A small masked image model, trained from scratch: arch convnext.
Rows from block 11, named by matrix and row number. Rows with one number belong to one neuron. Each number is 128 + 24 x the weight over its row's rms, rounded and kept within 0 to 255. All counts start at 0. After the name is the row's rms in percent of the matrix's.
# fc1: MLP up (model.blocks.11.mlp.fc1.weight, 1536x384), inputs 154-230
# fc2: MLP down (model.blocks.11.mlp.fc2.weight, 384x1536, transposed), outputs 154-230
fc1.290 100 [128 125 129 148 119 173 100 110 135 133 101 159 147 137 139 130  65 149 158 179  84 113 127 118 132 153  48 135 170 106 189  99 137 136 104 137 149 181 155 123 122 136 130 173 151 160 123 118 143 108 125 117 180 167  90 108 128 109 188 141 146  99 146 107  91 161 102 134 135  92 109 128 108 119 113 107 119]
fc1.291 101 [133 149 142  90 104 117 101 140  99 125 131 148 140 101  97 183 150 122  99 105 152 133 152 137 114 108 137 114 135 115 130 123 118  94 136 128 144  88 146 109  85 128 127 113 149 115 121  74 158 178 162  97 106 169 107 190 137 139 132 152 126 103 121 109 146 124 122 129  48 111 126 143 109 104 158 142 129]
fc1.292 106 [123 119  89 115 146 120 172 129  96 134 115  97 134 142 152 139 179 163  88 153 130 101 103 140  75 142 146 131 121 119  84 157 137 122 155 149 158 119 155 126 114 145 158 173 119 114 181 122 119 136 138 178 140 132 109 123 152 124 142  64  86 164  81 149 123 131 113  82 131 127 123 112 174 130 107 152 174]
fc1.293 104 [114 153 120 102 108 113 116 112 113  93 100 117 142 138 114 138 122 137 122 112 142 134 143 115 157 127 131 108 115 101 135  99 103 125  81  92  95 171 110 159 101 136 107 142 102 135 147 152  81 138 138 130 129 145 109 150 105 154 142 138 150 155 102 175 107 133 142 145 112 136  88  86 106 157 133 114 162]
fc1.294 115 [209 102 120 134  57  75 157 160  97 119 122 146 142 108 144 113 137 125 137 122 145 131 153 112 169 115 139 161  96 144 146 171 149 150 157 139 151 103 104  78 164 125 140 125 128 140 179 149 189 104 163  92 113  93 152 109 104 141 138 122 161 141 144 132 116 123 129 126 109 122  94 133 156 134 187  89 126]
fc1.295 106 [116 138 115 141 157  97  61 128  88 165 116 146  86 121 114 128 134 129 142  89 140 106 146 104 118 140 153 161 131 137 128 153 162 120 134 134 117 121 111 114 128 110 124 122 128 120 137 169 118 117 107 175 179 151 157 158 116 136 114 124 122 119 164 102 123 175 119 140 130  96 168 143 117 117 142 132 122]
fc1.296 101 [126 163 125 114 129 157 109 106 114  98  97 112 102  86 123 120 122 114 109 141 140 152 126 155 119 153  71 152 114 101 121 132 127 129 172 119 169 123 178  99 147 137  84  90 135 125 145 117 114 115 127  87  94 138 133 156 136 123 121 134 135 123 119 118  92 160 186 112 144 161 174 130 138 147 110  93  84]
fc1.297 100 [141 121 127  94 129 116 143 132 139 124 138 120 125 167 141 128 141 104  99 150 105 115 118 141 114  74 157 135 103 141 135 112  96 132 121 149 191 139 152 145 124  93 182  97 130  97 148 124 118  94 128 120 137 155 137 120 123 102 107  90  91 122 143 149 174 130 151 138 101 146 153 134 169 174 118 119 175]
fc1.298 089 [120  99 103 105 108 154  80  86 139 143 130 106 135 153 140 108 115 109 140 160 122 133 143 124 113 119 159 111 153 153  86 143 119 120  79 139 137 127 101 155 138 154 117 149 105 130 113 116 132 114 153  99 116 144 114 143  97 134 130  89 141 125 136 155 113 152 122 137 191  93 114 124 136 145 123 124 136]
fc1.299 098 [120 108 122 108 158 108 137 134 116 165  61 130 159 131 107 116 150 123 130 162 105  99 141 119 105 119 122 141  92  63 103 117 110 156 103 140  95 109 124 119 132 135 161  75 140 119 106  84 152 137 129 124 108 154 144 123 125 111 137 135 114 153 135 125 103 132 148  91 132 117 120 111 149 118 150 164 120]
fc1.300 098 [134 103 115 118 184 218 110 137 162 120 105 102 142 130 142 125 132  99 122 124 123  84 107 115 127 117 103 104 110 150 126 115 129 133 141  58  93 124  69 132 102 128 137  92 119 147 103 138  93 145 135 114 125 116 111 136 164 107 128 121 145 136 164 156 109 132 148 109 124 137  91 140 116 138 106 161 146]
fc1.301 085 [109 142 136 106 132 146 138 103 113 141  99 134 138 150 134 171 154  75 132 119 128 132 124 137 139 173 117 130 142 124 104  97 157 148 115 123  85 145 144 126 126 140 116 122 131 155  89 158 138 123 123 118 135  89 121 178 154 134 122 109 116 146 127 127 130 120 143 153 128 123 161 111 159 116 162 104 179]
fc1.302 062 [120 135  95  79 138 142 135 129 119 192 144 135 127 151 133 123 151 118 171 116 140 153 106  76  97 131 110 139 117 146 156  75 127 140 163 157 161 112 117 165  83 131 170 125 130 123 128 177 148 164 126 130 113  79 131 131 157 124 118 136 111  75 183 109 121 109 123 109 134 145 152 179 173 120 129 161 142]
fc1.303 106 [128 143 107  72 111 146  68 127 138 158 125 122 119 155 118  89 159 128 120 105 162 126 127 131 113 117 160  96 131 115 122 140 117 103 126 111 123 149  89 136 120 104 157 144 123 124  97 126 108  82  88 137 111 135  84 127 117 140 126  64 122 105 174 140 113 120 139 110 108 138 135  99 151 115 162 130  91]
fc1.304 105 [ 96 149 114 174 142 154  97 127 107 131 128 100 169 143  98 120 121 147  78 149 161 119  99 125 110 113 128 147 133 140 134 168 108 135 153 116  77 135  98 130 139 106  75 142 137 122 120 146 144 162 140 111 138 175 128 135 130 148 129 129 140 123  97 108 135 125 118 111 133 112 145 114 143 142 139 160 128]
fc1.305 048 [128 129 136 126 162 153 122 129 163 131 185 112 106 134 111 139  85 136 106 205 123 114  98 133 101 150 144 114 129 121 151 112 147 120 173 123  94 152 125 148 152 116  97 127 135 153 143  82 107 124 116 131 117 133  94 142 134 131  83 113 111 116 112 105  85 179 149 139 130 126 146 101 150 133 144 126 172]
fc1.306 106 [190 155 126 134 119 147  66 117 147 141 151 127 131 163 113 150 138 104 110 144 119 122 180 117 121 105 113 119 137 151 181 142 129 113 136 137 151 109  91 128 143  70 138 143 138 124 134 147 146  49 137 123  70 136  94 155 117 118 147 123 137 119 169 175  88 117 144 132 139 153 172 135 142 127 133 146 173]
fc1.307 109 [ 98 160  87 119 148 133 151 143  92 174 113 137  92 155 117 130 144 118 101 140 180 123 177 122 118 103 127 121 164 144 127 136 113 127  84 180  65 108 162 116 144 117 117 187 125 118 130 121 125 110 138 100 133 104 158 168 117 148 144 195 112 117 149 124 126  96  94 171 104 180 109 116 137 142 129 126  97]
fc1.308 102 [118 180 159 142 130 107  88  98 170 103 110 126  78 123 102 132  77  73 130 168 134 104  96 108 133 110 143 140 114 125 135 125 131 111 113 120 125 144 118 147 120 167 146 178 117 126  94 114 120 110 131  96 106 115 153 140 107 136 153 111 141 129 164 140  89 140  99 133 112  96 146 129 138 161 143 157 162]
fc1.309 103 [131 101 130 112 135  98 144 146  89 128  98 130  89 125 129 145 159 128 121 142 192 121 110  97 129 126  96 134 146 122 171 116 144  94 150 100 117 125 156 175  79 115 182 144  99 116 151 146 127 131 138 148 105 176 106 110 110 168 118 118  70 154  81  93 110 103 113 109 111 159 155 127 125  98 146 108  98]
fc1.310 108 [124 148 115 127 116 152 124 137 128 149 124 156 165 133 140 108 121  79 159 112 125 139  84 122 173 122 127 142 108 153  92  72 120 107  32 125 105 123 109  86 143 117 131 168 108  85 137 110 112 107 119 130 137  50 138  91 136 103 137 161 112 140 149 119 115 119 132 125  68 102 129 125 117 131 171 107 143]
fc1.311 097 [149 114 141 122 133 118 100  96  90 144 185 129 123 174 145 118 115 149  78 150  94 150 130 117 122 139  95 117 134 105 140 126 117  99  99  90 135 144 137 105  97 147 147  33 140 118 171 147 136  95 138 136 119  79 111 139 169  95 120  83 122 138 133 162 137 183  81 124 194 108 126 138 152 121 128 137 125]
fc1.312 087 [ 90  97  93 148 173 182 164 134 135 127 121 103 141 153 189 132 113 110 101 125 144 116 116 111 121 136 132 101 124 119 129 120 113 108 150 148 104 151 155 142 129 116 121 112 148  89 155 125 113 125 180 105 148 140 110 159 130 141 151 122 138 144 122 161 120 131 156 131 145 151 124  99  99 134 119 148 183]
fc1.313 100 [141 157  98 156 106 105 141 112 137  80 100 140 128 112  97 128 117 120 119 164 105 139 126 160 141 136 143 109 136 122 137 113 124 110 174 140 125 154  97 127 136 129 140 178 101  72 140 157 124 123  83 144 129 149  89  90 116 133 131  97 115 136 148 111 116 163 156  99  93  91 122 139 142  85 122 123 138]
fc1.314 111 [160  96 131 101 111 126 124 125  90 157 141 129 106 114  96 148 116 147 119 155 122 133 175 138 181 107 109 119 140 137 151 122 121 137 130 180 174 129 125 105 127 149 117 109 164 113 136  83  73  90 127 128 165 148 148 126 159 110 147 120 114  99 123 148 111 128 111 122 149 125 147 147 157 127 114 155 143]
fc1.315 076 [167 149  95 106 134 129  98 114 136  89 125 139 168 126 139 114 144 113 119 160 136  97 124 134 103 158 130 161 186 116 123 155 142 126 118 132 177 151 144 128 111 132 163 112 119 183 149 122 156 200 101 109 164 142 126 119 138  97 111 130 112 146 160 146 114 140 113 152 126 120 113 128 162 127 131 106 134]
fc1.316 107 [148  34 110 118 162 143 122 159 120 128 141 115 144 144 141 163 142 152 131 133  62 154 157 150  99 130 146 153 146 146 143 154 141 138 141 109 125 143  93 155 113 151 137 143 114  98 149 153  94 129 139 110 112 143 117 118 136 117 110 127 117 126 113 142 164 105 142 159 125 137  79 158  89 118  87 151 151]
fc1.317 107 [103 106 128 130 140 202 126 155 111 130 127 122 128 127 117 150 146 131 134 132 184 123 137  90  93  95 138 112 148 114 125 125  91 136 125 123 158  88 135 118 110  59 134 111 138  93 103 136 122 132 120 122 112 142 112 151 147 134 146  74  75  89 152 143 110 120 136 113 135 140 144 127 157 110 142 169 132]
fc1.318 099 [180 123 126 127 147 133 107 179 130 161 129 154 170 124 150 157 134 162 131 118 112 118 138 160 112 181 130 131 148 107  89 129  94 114 118  83 119 154 126 132 114 120  75 180 137 147 144 102  88 132 148 147  76 144 141 147 132 136 155 153 127  96 106 161 132 139 133 132 134 122 117 155 136 100 106 123  89]
fc1.319 106 [172 124 122 122 138 147 163  86 138 152  95 143 113 118 130 130 140 149 100 118 133 173 109 179 159 127 117 155 168 134 108 131 143 120 147 147 152 138 153 131  79 128  99 142 142 128 112 114 102  93 146 168 132  88 170 148 139 130 116 120 109 123 122 162 129 103 146  93 109 150 157 118  95 136  96 126 172]
fc1.320 110 [ 71 107  85 122 103 120 119 153  75 147 123 135  78 165 129 109 117 126 133 117 111 162 148 136 122 102 116 170 147 124 133 129 137 150 127 222 141 145 124 142 114 120 186 102  99 143 159 138 109 136 122 145 150 126 122 167 122 149 130 123 120 134 150 168 138 134 125 130  72 167 100  98 171 111 146 120 112]
fc1.321 108 [116  95 132  84 141 168 160 160 116 152 118 151 119 136 131 119  75 130  94 138 155 133 131 106 134 101 163 125  98 130 130 127 179 117  83 103 133 112 138 116 142 127  95 114 127 123 117 130 120 112  44 136 100 130 109 102 110 114 143 128  93 135 124 148 148 149 133 156 114 162 128 119 155 122 139 142 155]
fc1.322 084 [144 128 147 107 166 126 119 131 134  49 110 141 134 112 125 146 163 149 147 129 108 100 165 143 131 121 109 133 119 121 168 148 108 129 101 127 112 170 107 138 226 103 144 113 152 144 141 124 119 141 172 112 135 169 149 129 108 135 123 133 123 155 106 123 120 117 128 134  99 138 117 140 113 129 107 128 125]
fc1.323 101 [115 114 134  97  84 128 101 100 120 101 119 161 108 130  80 149 133  84 142 126  91 141 112 104  93 137 134  93 124 119 154 141 114  94 126 120 153 164  75 131 151 163 112 189 118 134 100  92  86 103 158 146 133 198 144 136  94 136 130 139 127  96 121 172 134 181 130 125 114 148 136 141  87 127 133 124 135]
fc1.324 097 [162 164 105 115 138 121  82 124 125 120 133 155 146 125 153  93 146 115 122 137 151 126 111 109 148 137 152 138 145 141 131 148 128 130  99 115 184 141 149 111 158 147 122 125 138 121 127 119 125 109 146 122 115 141 142 106 151 136 157 150  86 110 139 146  84 134 103 155  80 129 116 161 123 127 121 107 158]
fc1.325 111 [144 166 178 103 123 163 119 114  80  81 120 121 149 136 151 149 111 164 136 153 138 122 120 139 118 165 102 147 107 148 121 112 154 132 122  92 140 114 208 100 192 150 108 143 118 108  84 101  77 130 148 115 122  79 141 147 111 103 127 152  81 165 110 158  93 100 109 107 152 101 127 111 101  99 131 111 128]
fc1.326 100 [141 143 107 139 114 170 124 117  86 159 147 165 103  99 140 136  99 214 126 108 123 163 127 116 100 178 124 114 137 129 122 139 191 159  99 184 141 144 117 160 119 138 152 116 107 136 108 114 160 144 103 144 139 164  94 141 133 106 116 124 139  91 139 108 107 179 105 118 150 131 161 125  98 107  98 152 169]
fc1.327 058 [120 118 112 120 109 162 172 164 119  99 186 128 112 125 108 118 116 134 128 138 120 111  95 132 136 127 141 116 143  97 118 158 136 160 101  95 111 172  98 151 154 161  93 115  60 145 127 121  99 173  94 152 138 147 111 136 150 131 131 118 155  46 110 110 106 132 162 145 113 130 144  66 141 130 137 124 124]
fc1.328 105 [138 132  92 162 119  86 114 167 144 121 152 119 134 123 124 150 102 121 125 112  96 130  94 126 109 118 114 110 126 152 130 126 118 137 127 108 138 158 151  83 142 133 101 129 116 155 117 153  72 128 109 113 157  89 115 121 121 142 112 139 137 146 117 123 106 146 140 112 126 103 175 139 163 117 138 116 120]
fc1.329 105 [123 133 124  98  93 125 145  94  74 120 143 152 134 129 141 120 113  82 147 106 136 179  88 106 122 145  90 119 134 110 143 119  77 134 147 160 140 127 134  42 165 118 131 122 117 118 120 129 122 143  98 122 161 155  85 136 128 153 153  96 166 110 134  86 134 124 168 133  89 106 121 163 134 144 157 126 139]
fc1.330 069 [167 157 142  98 145 210 127 125 122  76 117  93 112 122 118 106 150 122 146 128 115 110 128 111 135 122 109 122 121 116  89 140 144  73 116 129 147 134 142 115 124 157 105 114 107 154 106 135  95 141 100 165 142 148  98 103  76 148 105 101 142 137 144 104 107 155 144 139 127 111 131 107 102 127 129 131 185]
fc1.331 138 [138 128 133 109 114 130 122 133 128 126 139 119 122 181 134  98 142 179 158 119 124 130 131 121 114 141 155 150 115  22  82 136 149 154 127 118 141 114 124 121 133 147 132 125 255 129 120 128 121 182 123 113 115 131 139 141 152 125 138 103 125 129 122 129 125 108 117 125 124 118  93  92 156 144 121 113 139]
fc1.332 106 [119 120 143 105 112 175 102 127 115 109 118 149  95 141 136 141 140 120 131 136 139  73 103 141 155 101 139 126 140 117 160 148 132 128 206 125 183 136 177 137 185 101 141 129 133 125 117 113 105 112 101 134 121 154 129 152 105 144 118 138 178 129 114 148 109 112 111 152 161 144 151 122 136 127 180 133 143]
fc1.333 107 [132 167 179 115 135 135 107 155 147 110 142 152 149 115  60 121 133 164  75 137 125 127 158 144 174 107 111 129 119 120 130 110 120 116  97 134 137 147 143 157 112 130 147 128 114 129 147 158 152 157 127 145 147 161 133 107 105  88 175 123 172 110 148 139 109 112 127 101  64 114 123 133 102 119 124 114 150]
fc2.290 111 [121 142 120 119 147 164  90 171 111 137 145 145 101 136 148 168 132 130 138 158 151 115 131 173 157 104 151  91 156 160 143 150 137  77 155 127 111  99  99  89 118 124 158 110 108 105 125 143 108  93 136 123 133 136  92 126 104 249 133 138 134  96 110 121 130 169 118 109 116 105 147 120 139 117 110 133  82]
fc2.291 102 [154 144 126  96 128 192 175 125 134 182 118 150 128 119 161 121 132 138 149 149 151 152  85 129  89 142 114 169 131 122 158 142 132 134 111  71  95 146 148 142 136 152 160 163 127 154 122 118 101 112 135 135 143 133  67 121 100  97 127 130 136 102 118 105 109 144 137 164 110 129 112 132 113 134 185 129 144]
fc2.292 119 [142  99 175 126 152 144 184 134 108 109 128 145 153 167  53 156 145 121 116 130 135 103 118  92  79 139  95 119 137 100 125 150 124 137 130 133 127 170  34 123 119 128  86 156 109 125 100 157 143 130 133 136 102 114 127 108 102 124 157 144 117 100 119 111 148 127 143 100 129 172 147 119 108 109 135 104 104]
fc2.293 101 [132 102 116 141 155 156  80 145 110  57 120 142 142 123 156 121 136 119 118 102 197 111 169 101 124 128 126 111 100 142 137 127 112 130 187 114 112 125 153 130 116 175 123 227 115 110 124 127 147 143 122 144 120 156 143 106 162 164 119 134 125 162 114 155 159 135 115 143 147 106 135 139 123 137 109 160 105]
fc2.294 116 [127 131 130 139 119 131 112  84 134 113 137 129 150 123 129 122 107 134 142  86 103 155 161 129 150 140 137 166 123 111  94  73 153 115 203 112 132 125 132 128 154 102 174 126 148 148 126 117 212 124 129 136 141 115 134 115 113 125 105 121  91 157 137 118 137 106 150 139 132 129 136 140 100 137  82 171 124]
fc2.295 108 [158 113 119 107 125 168 141 158 166 101 124 125 134 109 138 125 111 101 135 104 121 108 132 136 142 124 118 128 148 117 113 128 120  98 127 163 128 150 108  97  92 110 140 107 137 123 134 112 145 111 126 147 149 122 126 122 141 110 113 102 102 173 100 118 141 133 156 125 134 130 116 109 112 173 127 121 111]
fc2.296 092 [108 146 109 116 133 146  68 139 117 163 102 156 140 116 172 120 127 134 106 123  95 120 188 134  83 142 148 115 130 113 113 116 115 154  93 158 128 115 110  84  95 126  94 170 144 116 131 162 146 157 126 115 141 143 143 175  99 121 146 114 114 124 144 106 186 172 111 129 121 100 112 111 122 118 102  92 129]
fc2.297 096 [167 142  83 127 135 190 139 120 143 143 143 119 158 140  65 115 158 127 139 113 151 130 141 153 119 161  98 123 128 156 124 151 109 135 156 117 167 122  79 100 121 100 116 113 143 141  94 147 132 125 159 150 133 174 167 112 130 169 116 141 103 130 121 107 107 124  87 121 184 106  89 146 135 142  96 116 131]
fc2.298 104 [106  94 119 108 121 102 144 123 139 149 141 140  84 150 170 143 120 131 150 112 122 163  50 134  63 174 104 166 160 145 103 145  92 140 130 143 121 140 121 113 174 141 131 113 115 140 136 162 117 131 122 128 153 125 148 137 135 119  87 139 133 132 122 105 212 112 137 131 135 106 139 110 153 110  88 140 142]
fc2.299 091 [135 182  84 122 113 202 131 130  86 143  88 111 161 109 119 131 116 126 130 103  98 175 132 118 155 132 106 160  79 159 137 143 130 140 116 135 105 127 115 110 143 124  94 111 162 106 110 149  98 130 106 137 104 149 111 135 133 138 105 139 129 123 128 140 140 130 152 135 138  92 141  91 127  89 129 108 151]
fc2.300 093 [148 102 164 124 132  86  97 134 125  97 108 140  99 122 129 155 132 125 114 142  71 121 132 152 126 120 151  98 158 155 120 131 146 147 112 134 106  90 142 141 135 143 162 120 161 131 110 131 144 161 134 181 175  87 132  86 142 133 139 132 136 121 124 125 157 107 175  92 142 120 113 125 161 110 109 137  92]
fc2.301 089 [160 112 105 118 114 117 103 122 105 126 100 140 119 145 128 104 149 111 145 136 115 138 122  96 112 140 109 166 181 160 185 128 158 117 166 113 144 131 118 184 120  90  98 109 126 115  61 116 144 161 104 166  46 129  99 128 128 168 119 149 102  95 108 138 138 149 191 111 114 173 125 115 154 121 154 164 126]
fc2.302 068 [144 158 166  99 135 128 125 107 111 139  96 117 126 121 128 152 175 110 115 163 124 166 135 145 125 122  91 133 119 153 153 116 149 116 121 147 125 120 157 150 134 131 109 190 137 148 148 157 135 111 116  88 105 122 113  59 154  99 137 118  99 139 136 144 141 128 161 172 115 140 105 137 133  91 136 192 121]
fc2.303 101 [154  93 153 107 140 144  96 155 127 123 127 151 105 131 153 131 120 144 138 122 131 174 151  91 148 146 163 111 131 132 154 138 164 153 158 104 142 131 117 120  90 153 126  57 120 140 150 102 147 132 162 130 116 143 172 135 159 142 124  55 116  99 115 100 157 139 106 130 160 126 124 102 141 128 129 135 141]
fc2.304 113 [ 99 121  59 148 114 116 173 162 156 122 149 132 111 130 143  98 117 136 148 134 171 114 126 144 156  93 151 119 168 148 123 120  85 127 169 136 134 142 108 150  96 115 102 207 155 121 144 149 139 158 145 131  80 125 181 146 113 123 135 104 143 134 151 127  99 145 110 105 105 130 122 117 130 128 148 110 157]
fc2.305 042 [116 111 119 139 133 110 122 117 113 113 148 124 165 125 180  88 128 113 116  82 103 147 143 108 100 125  62 122 123 142 154 187 161 148 145 131 162 146 127 107 124 132 128 157 114 156 136 113 124 176 118 175 132 134 151 115 110 143 151 111 140 120 106 111  73 127 104 103  88 124  89 126 117 123 122 106 134]
fc2.306 105 [124 156 111 128 107 184  96 126 117 108 156 110 145 121 139 113 133 112 145 105 125 117  89  64 107 120 125 160 121  98 144 124 110 103 175 142 126 124  80 137 117 125 153 140 134 136 119 127 168  98 124 111 107 137 157 107 111  74 149 129 115  97 141  88 123 108 133 112 130  85 113 122 134 117  70 149 125]
fc2.307 119 [168 145 152 120 129 147 150 117 143 128 131 123 143 130  74 133 140 143  99  99 141 121 102 160 116 136 157 147  96 100 103 136 112 155 131 122 118 104 178 164 162 125 118 110 132  98 124 129 115 131  96 100 147 109 108 141 141 134 106 148  93 137 140 137 104 112 115 108 160  79 136  95 120 117 139 119 147]
fc2.308 114 [152 164 104 126  97  90 135 130  92 118 139 140 155 148 159 120 118 110 117 149 125 165 141  96 163 147 162 144 129 118 135 120 143 147 135 106 114 115 138 155 126  89 125 129 140 118  78 123 122 115 109 107 135 109 112 149 133 143  84 123 120 151 129 156 213 141 135 130  85 136 140 115 112 119 123 157 128]
fc2.309 100 [141  93 148 123 124 215 131 132 187 136 121 150 136 132 115 131 135 126 131 128 113 129 183 114 111 118 127  75 131 113 133 152 157 117  73 122 115 103 140 142 100 156 128 132 152 151  94 110  84 110 129 126 131 155 110 100 107 129 139 120  83 121 118  85 143 138 118 157  87  74 158 124 117 101 127 131 110]
fc2.310 115 [124 124 134 103 152  84 175 135  89 138 136 124 134 132 159 119 125 119 140 110  99 190 167 120 110 132 139 126 128 158 155 109 141 129  99 138 160 136 176 156  93 120 137 119 117 131 102  96 175 120 114 123 165 110 149 138 138 140 108 123 185 150 107 133  71 158 150 143 103 174 131 115 125 144 138 100 118]
fc2.311 087 [120 153 134 149 107 153 101 139 192 163 124 111 138 133 132 132 126 130 126 141  97 115 184 146 111 147 106 111 137 110 151 130 128 109 135 135 158 123 176 134 132 121 101 116 123 140  74 156 116 126 124 145 175 143 175 142 117 138 125  96 101 103 121 104 109 185 145 137  73 119 155 124 169 111 119 105 107]
fc2.312 071 [147 195 142 124 116  32  43 125  89 117 114 128 109 121  72 148 139 135 143 133 101 128 139  96  80 129 116 101 105 147 136 161 120 121 135 159 139 102 103 102 147 161 139 173 151 148 105 144 145 135 140 150 123 131 110 112 123 116 130 135 133 130 125 122 144 150 109 136 187  83 100 126 158 109 104 122  70]
fc2.313 095 [109 146 121 108 153 100 158 123  99 102 127  89 112 160 178 125 133 114 129 121 146 191 112 146 117  94 125 131 133 128 115 120 121 130 130 142 150 119 170 120  81 151 133  52 124 120 130 169 135 133 144 113 166 120 103 163  98 103 131 123 155 166 108 117  98 205 115 113 153 162  97 126 115 149  98 120 104]
fc2.314 106 [116 156 106 141 131 106  93 134 131 131 129 130 109 116 138 107 132 111 134 121 150 136 136 161 122 138 112  95 123 116 122 178 119  88  95 131 139 120 125 130  61 129 123 137 108 138 148 142 104  71 131 123 154  71 105 130 113 171 129 125 127 115  85 117 157 137 124 132 137 155  80 115 114 115  99 136 142]
fc2.315 077 [101 126 115 159 129 112 100 137 115 123 164  97 137 105 158 136 136 114 129 118 120 124 142 105 136 147 101  91 140 136 134 120 132 100 157 138 108 156  97 100 111 126 129 152 110 129 103 124 196 121 145 130 145 158 137 118 158 105 125 117 136 115 115 125  97 134 128 111 124 124 111 106 130 124 158 154  51]
fc2.316 114 [114 104 119 133 131 140  54 125 131 193 123 103 156 121 135 142 146 152 103 136 102 150 150 154 121 131 144 156 120 112 137 128  93 108 150 165 121 148  70  97 115 120 177 100 107 116 166 100 149 100 161 124 148 100  84 113 163 125 149 144 111  95 135 123  76  96 180 166 132  93 114 165  78 123 137 114 143]
fc2.317 103 [ 80 133 136 138 124  25 122 133 113  89 117 130 122 105 141 116 159 153 129 104  82 136  86 141 141 100 158 133 125 102 148 113 140 120 174 111 140 152 117 128 117 103 132 115 159 116 178 134 102 135 112 160 129  92 127 141  98 115 133 100 124  93 128 112 159  99 135 139 153 130 124 136 146 141 125 112 134]
fc2.318 097 [130 136  74 109 116  96 120 107 141 177 140 135 140 131 105 119 126 141 108 116 139 135 196 133 136 128 137 121  96 164 146 145  97 130 178 110 132 162 112 149 126 137 128 111 150 109 131 141 144 136 129 161 130 121 177 123 118 107 124 163 109 132 141  88  98 104 140 106  93 122 127 143 136 125 151 117 160]
fc2.319 136 [168 129 126 134 132 174 130 111 108 156 139 118 130 116  94 130 139 134 103 126 104 208  88 114 127 138 115 137 120 138 160 171 131 131 132 110 131 149 147 131 140 119  74 165 148 133 134 130 179 128 145 110 131  93 123 112 124 131 118 122 134 104 131 148  97 131 165  87 133 146 143 112 114 127 185 134 130]
fc2.320 127 [117 108 152 137 139 138 116 132 146  58  95 143 156 138 102 144 120 117 117 129  72 146 106 141 129 108 113 156 109 136 157 121 147 120 114 159 123  89 141 114 170 168 122 123 126 105 141 155 140 145 150 139 135 154 128 149  99 107 169 140 132  84 151 134 178 136 135 140 165 105 109 141 115 119 120 120 143]
fc2.321 101 [157 161 116 105 176 102 159 116 108 149 133 131 137 136 140 138 118 124 136 167 107 152 158 160 133 117 159 116 126 105 114 152 123 162 120 140 135 172 113 134  80 159 174 170 131 133 140 156 116 132 134 151 158 122 111  73 151 168  95  96  71 144 123 109 153 139 130 110 160 158 144 149 139 125 135 171 103]
fc2.322 092 [138 103 153 124 108  67 154 131 133 113 154 145 129 126 103 124 129 134 128 139  87 141 130 156 132  91 143 198 124 108 105 122 133 143 119 125 169 116 161  74 112  81 130  79  98 102 177 122 145 125 147 133  87 101 167 133 110 133 138  89 163 148 154 129 127  58 148 106 118 100 135 125 124 135 137 115 158]
fc2.323 099 [128 129 113 110 141 141 125 112 161 138 133 102 136 125 155 141 120  92 160 132  88 125 122 125 106 117 122 168 117 133 127 138 119 147 161 119 167 142  84 120 116 114 178 158 141 117 101 152 110 129 147 138 175 114 113 149 146 147  91 162  97 171 119  98 133 163 137 135 105 103 114  85 130 122  98 172 118]
fc2.324 101 [110 166 122 132 121 138 138 107 111 108 124 111 170  83  80 118 142 126 107 108 159 149 179 120 161 127 144 157 137 117 110  92 134 149 139 111 152 138 172 102 131  84 165 132  99 116 115 137 126 135 132 129 119  70 137 128 126 106 113 118 118 145 145 164 130 148 148  92 127 113 151 126 127 104 132 138 138]
fc2.325 115 [117 134  92 149 118 117 109 137 131 178 147 124 144 137  52 131 110 136 104 123 135 127 132 100 124 143 156 160 132  94 159 121 107 122 174 121 126 159 112  95 145 177 103 157 120 122 147 148 146 143 133 123  82 104 121 138 136 140 132 138 155 158 137 133 130 122 118 124 117  83 150 129 134 118 109  97 132]
fc2.326 101 [ 92 120  87 115 105 145 127 121 119 124 119 161 147 169 157 121 211 147 144  97 124 173 122 121 163  89 149 117 121 147 147 115 160 124 177 159 164 138 115 132 106 149 128 118 128 102 139 162  63 136 123 142 102 144  89 138 115 179 125 155 146 109 184 111  90 149  86 121 102 116 149 111 137 158 164 145 161]
fc2.327 056 [127 138  66 116 132  85 115 115 112 177 110 152 124 140 121 123 119 142  95  71 124 116 114 102 110 126 138 123 143 125 127 112 109 143 155  93 128 170 119 172  84 111 140 130  79 142 137 147 165 173 140 133 118 134 134 134 165 146  97 137 139 159 113 115 120  87 145 121 133 114 146 152 128 138 157 128 133]
fc2.328 100 [114  94  88  97 130 154 109 126 161 162 151 141  96 103 175 136 137 150 118 125 130 127  92 157 118 160 104 147 151 105  95 162 112 117 160 136 135 123  92 131 127 108 166 158 134 135 127 136 147 119 134 127 147 116 148 138  98 173 157 150 136 131  97 118 150  99 135 124 117 148 149 116 143 141 141  80 126]
fc2.329 100 [133 154 185 105 130  79  71 127 134  85  90 128 115 100  87 122 132 141 101 146 140 105  83 116 155 128 131  85 121 121 143  97 165 129  87 137 112 142 146 113 214 116 143 113 119 133 111 155 149 162 133 131 130  95 156 137 122 104 139 109 116  52  95 121 121  86 140 125 138 130 128 157 152 140 101 120 142]
fc2.330 067 [136 137  86 106 147 157 113 131 137  97 112 154 139 113 150  82 104 138 132 139 139 124 151  98 136 118 130 137 144 107 147 135 164 126 196 126  95 144 139 142 108 146 128 133 150 142 142 155 180 141 135 165 115 131 125 181 118 151 139 123 115 112 109 147  55 130 127 101 107  87 136 147 130 119 115 136 153]
fc2.331 130 [ 72 129 145  97  49 124 130 149 126 107 183 134 120 114 132 135 133 135 119  99  99 125 123 118 133 122 115 152 151 160 135 107 145 108 136 163 158 120 141 134 132 106 148 146 145 120 122 119 134 105  57 109 126 115 103 159 142 127 132 140 133 142 130 152 114 102 123 129 131 137 123  93 101 108 140 120  94]
fc2.332 117 [127 153 186 123 122 159 118 138 111 166 106 158 132 132 110 107 110 136 131  90 143 108  87 121 156 111 129 129 122 145 146 135 109 109 135 114 107 136 119 124 146  99 120 143 125 171 105 143 151 111 135 144 142 113 142 161 142 183 136 109 107 116 138 101  97 150 127  99 100 159 138 129 111 129  68 155 117]
fc2.333 108 [123 146 140 128 128  48  91 121 140 141 137 120 119 129 181 127 141 119 107 116 179  83 108 165 162 150 133 148 164 104 133 127 128 137  95 154 103 150 206 179 131 138 140 153 161 101  83 137 155 139 141 117 162 193 115 132 144  86  96 140 145 198 103 171 131  72 169 115 107 142 112 134 106 143 131 143 141]